Weights of a small self-supervised image encoder.
Model: 1.46M parameters, 48-pixel images, arch regnet, norm batchnorm, activation relu, depths [2, 2, 2, 2], widths [48, 80, 144, 256].
Training: 4400 steps, batches of 256.
Data: trained on rendered roads seen from a driver's seat, with toy cars, trees and houses, 15.5 epochs.
Rows from block 3 of a small self-supervised image encoder, named by matrix and row number. Rows with one number belong to one channel. Each number is 50 + 15 x the weight over its row's rms, rounded and kept within 0 to 99. All counts start at 0. After the name is the row's rms in percent of the matrix's.
After each channel's rows are labels from the 100 images, of 14848, where the channel reaches its highest value: "strongest on" is what is common among them. Only what is clearly more common there than usual is listed. The data: rendered roads seen from a driver's seat, with toy cars, trees and houses. In brackets: how many of the 100.
# convs1: grouped (2 groups) 3x3 conv (model.blocks.3.convs.1.weight, 80x40x3x3, each kernel summed), inputs within the group 0-39
# convs2: expand pointwise conv (model.blocks.3.convs.2.weight, 80x80x1x1, transposed), outputs 0-79

convs1.6 094:51 28 50 57 68 43 41 49 52 24 60 54 11 38 54 49 69 54 55 40 44 64 56 56 26 56 25 44 46 46 72 68 33 34 73 46 48 45 85 34
convs2.6 120:37 60 43 73 30 39 43 20 30 35 68 50 63 52 75 59 72 51 05 61 59 76 38 24 47 42 45 61 47 69 58 55 59 54 35 52 52 33 48 54 21 60 55 38 32 39 60 46 91 46 34 52 50 40 32 32 59 73 39 77 57 45 59 35 37 57 51 56 63 55 27 56 54 72 45 49 55 63 47 30
strongest on: straight (70)

convs1.36 082:42 57 57 46 29 51 35 68 57 50 67 81 75 64 68 61 36 26 58 43 53 38 47 28 66 56 43 74 32 32 43 16 69 49 39 57 34 39 55 50
convs2.36 106:59 40 76 27 55 41 29 49 80 50 49 19 28 58 55 56 46 50 54 67 42 47 36 50 77 49 77 50 44 32 47 57 82 27 75 64 39 44 40 78 67 65 52 71 53 41 45 38 31 59 67 62 59 52 60 33 73 62 55 56 24 61 30 34 30 29 48 52 67 47 43 32 37 68 58 60 66 50 74 59
strongest on: bends left (60); solid white line (51)

convs1.3 114:33 57 53 72 63 48 52 38 62 51 35 49 46 65 77 61 77 32 48 30 50 49 53 44 59 27 77 68 30 62 74 53 66 63 56 77 37 63 29 58
convs2.3 101:57 60 80 40 92 43 22 52 44 33 32 46 59 30 37 45 56 30 52 25 37 40 68 73 72 24 51 39 57 34 39 66 45 69 60 43 39 29 47 33 58 45 52 68 21 45 40 34 46 54 57 51 73 65 58 52 27 53 23 33 42 70 39 39 53 43 74 47 65 66 44 48 35 31 55 65 72 43 55 44
strongest on: dashed white line (85)

convs1.48 094:35 39 14 58 59 56 59 50 44 47 35 43 41 30 74 67 64 76 52 35 57 68 43 38 39 39 52 75 59 25 49 63 40 88 42 45 62 64 47 54
convs2.48 093:50 39 69 61 46 32 31 59 58 36 35 37 44 21 43 35 37 62 59 42 42 31 35 87 34 47 52 33 63 37 40 33 53 44 63 59 35 35 50 54 62 69 47 54 51 28 16 38 30 62 27 53 68 45 58 56 55 59 92 47 48 38 51 51 30 46 47 72 48 54 30 73 58 54 17 81 35 47 60 39
strongest on: snowy verge (95); crossing stripes (55); vehicles: zero (37)

convs1.22 073:56 35 58 62 48 53 54 56 63 46 72 66 48 29 43 62 28 57 57 49 49 33 24 73 69 43 34 37 29 53 14 56 25 58 56 32 36 43 79 39
convs2.22 098:58 35 80 38 64 66 46 31 69 55 41 55 43 45 39 50 65 44 41 49 32 38 36 59 52 61 40 60 65 38 57 64 38 35 54 59 17 57 55 38 49 50 42 35 52 30 64 54 43 46 40 96 38 52 48 33 40 35 38 08 59 56 41 31 55 54 45 42 85 30 36 39 79 51 72 65 47 70 30 29
strongest on: solid white line (96); bends right (64)

convs1.76 122:65 58 60 53 68 44 44 92 54 70 30 62 54 14 55 38 50 74 45 51 50 30 49 48 52 36 54 39 52 45 52 50 55 39 35 55 90 28 57 59
convs2.76 097:42 79 74 51 52 61 20 28 23 30 63 59 42 41 44 43 77 34 38 27 40 41 62 55 37 40 29 61 56 61 61 38 45 35 54 42 88 37 47 36 30 30 57 27 32 62 60 51 50 74 66 61 32 62 64 61 44 65 47 72 49 70 62 62 48 58 21 28 70 62 50 41 41 57 39 57 35 46 34 50
strongest on: bends left (64); snowy verge (62); solid white line (53)

convs1.40 115:60 63 50 48 44 44 27 47 59 45 63 49 57 41 78 24 62 47 12 70 42 65 41 77 40 40 56 50 56 65 60 52 61 36 48 40 65 16 37 25
convs2.40 096:46 64 58 59 66 68 41 53 32 38 55 47 58 64 69 25 43 11 56 05 56 76 46 62 46 53 34 49 65 50 34 44 38 49 46 50 59 71 60 46 50 41 58 40 55 63 44 75 66 61 61 47 57 34 51 45 61 54 41 45 51 92 57 68 85 43 58 55 76 33 51 63 48 32 84 36 54 58 67 38
strongest on: solid white line (81)

convs1.42 093:20 41 43 49 58 65 47 25 61 51 37 49 47 49 51 47 47 57 55 61 36 30 43 54 77 11 35 53 25 56 56 60 38 09 58 40 49 60 28 59
convs2.42 104:43 65 42 29 69 68 38 55 50 39 70 23 50 85 38 40 20 57 38 34 51 37 44 49 34 73 41 52 78 69 46 38 49 41 69 52 66 75 62 57 58 28 42 51 44 64 53 65 65 55 44 34 50 73 69 29 64 66 55 70 44 37 53 35 43 59 41 50 86 67 40 61 59 28 37 37 47 84 47 55
strongest on: tree (70)

convs1.59 098:43 09 55 52 57 48 36 65 53 47 53 15 35 71 53 57 72 44 64 51 62 43 33 15 46 63 47 50 65 64 63 56 37 44 60 59 56 36 71 27
convs2.59 095:58 43 53 75 50 40 50 37 43 47 51 18 48 43 48 35 34 63 46 47 29 32 37 48 45 53 50 11 64 61 38 54 38 43 63 69 61 44 39 50 67 32 33 44 27 36 36 62 23 62 63 37 54 45 45 69 61 74 66 35 21 74 17 50 60 32 58 50 59 66 50 41 55 52 08 80 46 50 56 34
strongest on: bends left (76); sandy verge (60); vehicles: zero (41)

convs1.17 134:64 45 33 56 33 32 41 19 58 45 29 37 47 18 41 60 49 64 48 36 43 68 36 49 60 42 66 21 59 28 57 73 71 37 50 42 25 47 68 50
convs2.17 104:36 56 46 35 61 19 30 43 22 56 54 67 45 36 47 65 42 42 17 45 40 36 53 69 35 20 56 67 44 45 72 75 34 25 41 35 79 16 32 12 36 52 45 57 45 46 78 49 58 55 44 41 34 68 52 54 52 53 47 20 60 52 64 60 41 49 77 55 50 58 64 49 43 46 45 65 57 50 43 56
strongest on: solid white line (98); vehicles: zero (48)

convs1.64 082:73 43 34 57 53 28 58 56 47 33 83 39 67 33 55 61 49 34 31 39 42 56 42 27 73 67 63 51 54 71 61 32 41 25 37 43 59 27 69 58
convs2.64 092:74 51 66 64 37 70 53 45 42 17 37 58 29 37 28 43 52 47 31 52 65 66 58 66 63 71 30 49 29 55 30 86 39 45 30 40 56 43 61 55 31 65 43 68 50 31 44 48 49 40 44 61 32 68 64 38 62 54 48 45 41 63 61 73 60 44 63 49 49 43 25 54 34 53 80 52 85 56 26 81
strongest on: dashed white line (68); bends right (62)

convs1.54 131:19 34 58 12 60 36 38 36 39 54 27 51 56 35 69 36 52 60 51 30 70 39 52 53 73 54 28 53 39 54 57 44 28 31 56 49 54 58 27 70
convs2.54 090:31 34 47 62 99 62 50 33 38 47 60 28 60 43 61 47 25 41 37 23 60 57 45 53 52 49 33 49 22 43 26 49 48 52 30 64 54 71 46 26 64 65 52 48 43 12 54 49 27 62 37 72 49 51 51 32 67 68 58 59 52 75 36 65 48 57 64 39 58 40 75 39 65 69 65 44 52 31 39 61
strongest on: tree (66)

convs1.20 104:68 48 09 48 47 71 44 27 52 48 29 44 62 37 45 50 34 64 15 51 30 28 21 52 36 47 43 47 57 49 69 46 58 55 46 55 78 49 43 49
convs2.20 092:50 47 37 45 68 66 53 63 50 79 73 53 51 53 39 38 35 20 72 11 96 39 39 39 50 44 43 49 53 45 52 60 59 61 70 66 66 56 55 47 49 49 44 52 88 54 47 27 37 35 46 65 31 38 50 41 42 42 54 23 50 49 50 51 57 65 66 59 53 91 32 76 47 35 62 34 47 54 59 37
strongest on: crossing stripes (96)

convs1.43 104:32 42 25 60 45 54 71 64 54 55 51 70 63 66 36 43 61 55 61 50 45 23 60 59 66 77 71 36 50 28 49 44 18 34 43 50 41 51 78 72
convs2.43 097:55 58 90 06 42 50 46 26 32 53 47 44 64 51 57 39 72 42 55 24 62 42 42 23 51 36 60 42 52 70 48 59 84 56 68 44 74 40 41 63 66 31 61 41 44 40 59 70 41 56 28 23 33 43 36 25 34 41 72 46 36 47 59 49 40 36 42 44 47 42 60 23 53 52 58 47 47 32 40 74
strongest on: bends left (78); crossing stripes (77)

convs1.24 081:74 51 40 49 45 55 53 24 71 30 55 36 20 36 38 29 25 53 72 57 45 61 68 64 43 40 37 42 52 43 34 53 54 34 38 69 35 48 47 86
convs2.24 100:37 55 57 19 89 20 42 43 52 32 34 34 72 37 37 37 37 52 61 55 39 48 69 54 40 53 38 89 32 53 62 56 49 60 61 30 45 69 56 56 43 77 53 45 51 42 55 54 72 59 42 26 57 69 57 51 43 46 48 73 27 60 51 64 35 39 59 64 35 24 57 74 35 32 54 36 71 23 62 46
strongest on: truck (84)

convs1.62 110:41 55 50 64 68 76 60 42 60 59 56 47 43 44 84 74 40 51 77 35 47 56 57 51 53 54 55 46 55 40 47 69 50 93 51 35 35 67 62 83
convs2.62 106:41 55 54 62 50 52 56 63 32 62 58 30 64 15 45 66 69 54 51 72 52 62 50 24 36 54 70 36 42 49 43 55 45 59 25 49 38 40 48 32 35 65 74 19 37 57 43 39 14 41 62 44 67 75 39 44 21 39 63 72 23 58 40 46 59 40 46 70 25 34 53 67 55 45 44 38 19 49 37 67
strongest on: crossing stripes (87); straight (63); vehicles: zero (34)

convs1.27 120:44 53 56 54 44 51 27 38 67 42 81 46 25 22 36 57 50 39 31 46 44 56 49 36 49 44 49 41 55 48 99 34 57 60 50 54 51 27 24 62
convs2.27 107:27 46 40 15 52 57 59 32 35 62 37 29 69 45 40 62 34 27 42 46 65 56 19 60 40 46 27 36 35 64 33 59 40 35 40 42 74 39 57 41 53 37 55 58 67 53 78 62 57 59 20 53 66 37 28 58 71 34 53 19 68 23 49 60 61 59 61 21 55 56 63 50 51 31 40 39 37 71 48 44
strongest on: straight (98); vehicles: zero (49)

convs1.37 078:29 43 63 46 66 60 56 53 35 47 46 71 25 59 66 31 37 38 39 27 41 59 32 50 22 63 47 37 56 58 42 56 28 62 75 31 36 65 18 46
convs2.37 108:58 51 48 52 55 31 74 35 63 50 51 44 43 68 39 45 32 46 57 47 52 42 51 43 88 38 63 31 68 53 62 55 52 25 55 55 65 65 48 48 52 62 84 45 37 46 64 60 24 16 40 36 55 42 54 55 34 50 15 63 52 63 63 73 12 43 54 41 83 49 42 52 48 74 54 69 73 67 73 38
strongest on: snowy verge (74); crossing stripes (71)

convs1.45 106:66 44 45 77 43 46 55 55 48 38 53 44 67 37 23 44 60 33 59 42 29 36 42 39 21 60 63 47 86 55 49 24 44 22 56 47 29 34 53 29
convs2.45 105:25 61 42 42 43 34 55 48 53 57 40 69 51 57 49 46 29 55 65 46 36 65 42 48 36 40 73 47 27 48 58 53 62 47 25 65 50 63 70 50 55 26 55 60 67 47 47 77 74 47 68 45 75 82 39 72 76 68 50 29 60 64 43 78 78 65 53 61 38 40 73 40 47 37 35 78 39 59 22 70
strongest on: snowy verge (85); bends right (66)

convs1.2 083:66 53 32 65 52 49 63 18 60 43 17 26 54 43 53 43 67 60 47 38 60 50 64 41 77 47 52 54 52 46 66 70 53 80 59 71 65 27 26 50
convs2.2 085:38 68 55 29 37 48 11 41 73 64 71 49 56 60 42 32 45 45 67 52 41 22 46 10 21 76 23 27 51 64 39 50 40 66 41 46 32 38 42 57 55 39 53 46 39 70 40 34 35 54 30 68 57 59 61 48 58 64 59 55 30 59 57 44 38 38 49 63 46 36 44 76 39 43 44 78 27 40 41 71
strongest on: lamp (78)

convs1.50 082:50 55 46 68 38 08 57 61 38 37 63 62 57 63 32 50 57 50 31 45 61 63 46 25 34 66 18 39 46 23 50 43 47 67 26 45 62 33 37 59
convs2.50 099:62 47 50 33 58 71 20 48 46 46 39 68 42 45 42 70 54 64 28 53 53 52 50 38 43 39 47 48 60 50 53 78 55 70 38 62 71 43 35 47 44 67 33 79 65 73 63 71 84 63 35 74 42 71 42 51 32 48 27 42 60 43 49 85 60 42 39 45 31 17 34 39 47 63 34 25 46 36 42 27
strongest on: dashed white line (79); vehicles: zero (33)

convs1.53 095:57 56 71 53 56 56 44 27 57 63 35 39 52 78 62 17 66 65 61 76 44 54 57 39 44 43 73 73 59 53 61 59 69 57 68 21 54 55 77 47
convs2.53 084:52 44 47 60 46 51 27 31 52 33 12 68 46 36 28 53 40 60 42 61 69 66 82 58 67 58 36 57 59 26 62 26 42 40 67 50 35 69 53 30 29 51 41 54 37 13 60 65 59 54 54 40 64 43 48 58 46 10 39 40 37 40 38 80 28 31 42 34 38 54 52 68 44 50 62 54 65 31 41 56
strongest on: tree (67)

convs1.38 097:51 23 64 64 26 27 43 52 42 05 31 58 39 55 45 42 53 50 55 37 58 55 71 34 52 60 75 46 55 67 47 60 55 38 32 35 49 64 78 40
convs2.38 097:58 60 76 31 34 48 56 42 64 52 50 39 50 64 58 73 66 48 19 56 49 61 62 63 44 40 37 47 66 54 29 21 53 47 71 58 61 70 54 33 40 32 33 26 54 51 73 63 57 40 24 50 45 71 22 41 25 60 35 76 63 45 69 58 37 61 75 37 72 69 43 67 45 77 47 55 74 50 68 51
strongest on: solid white line (95)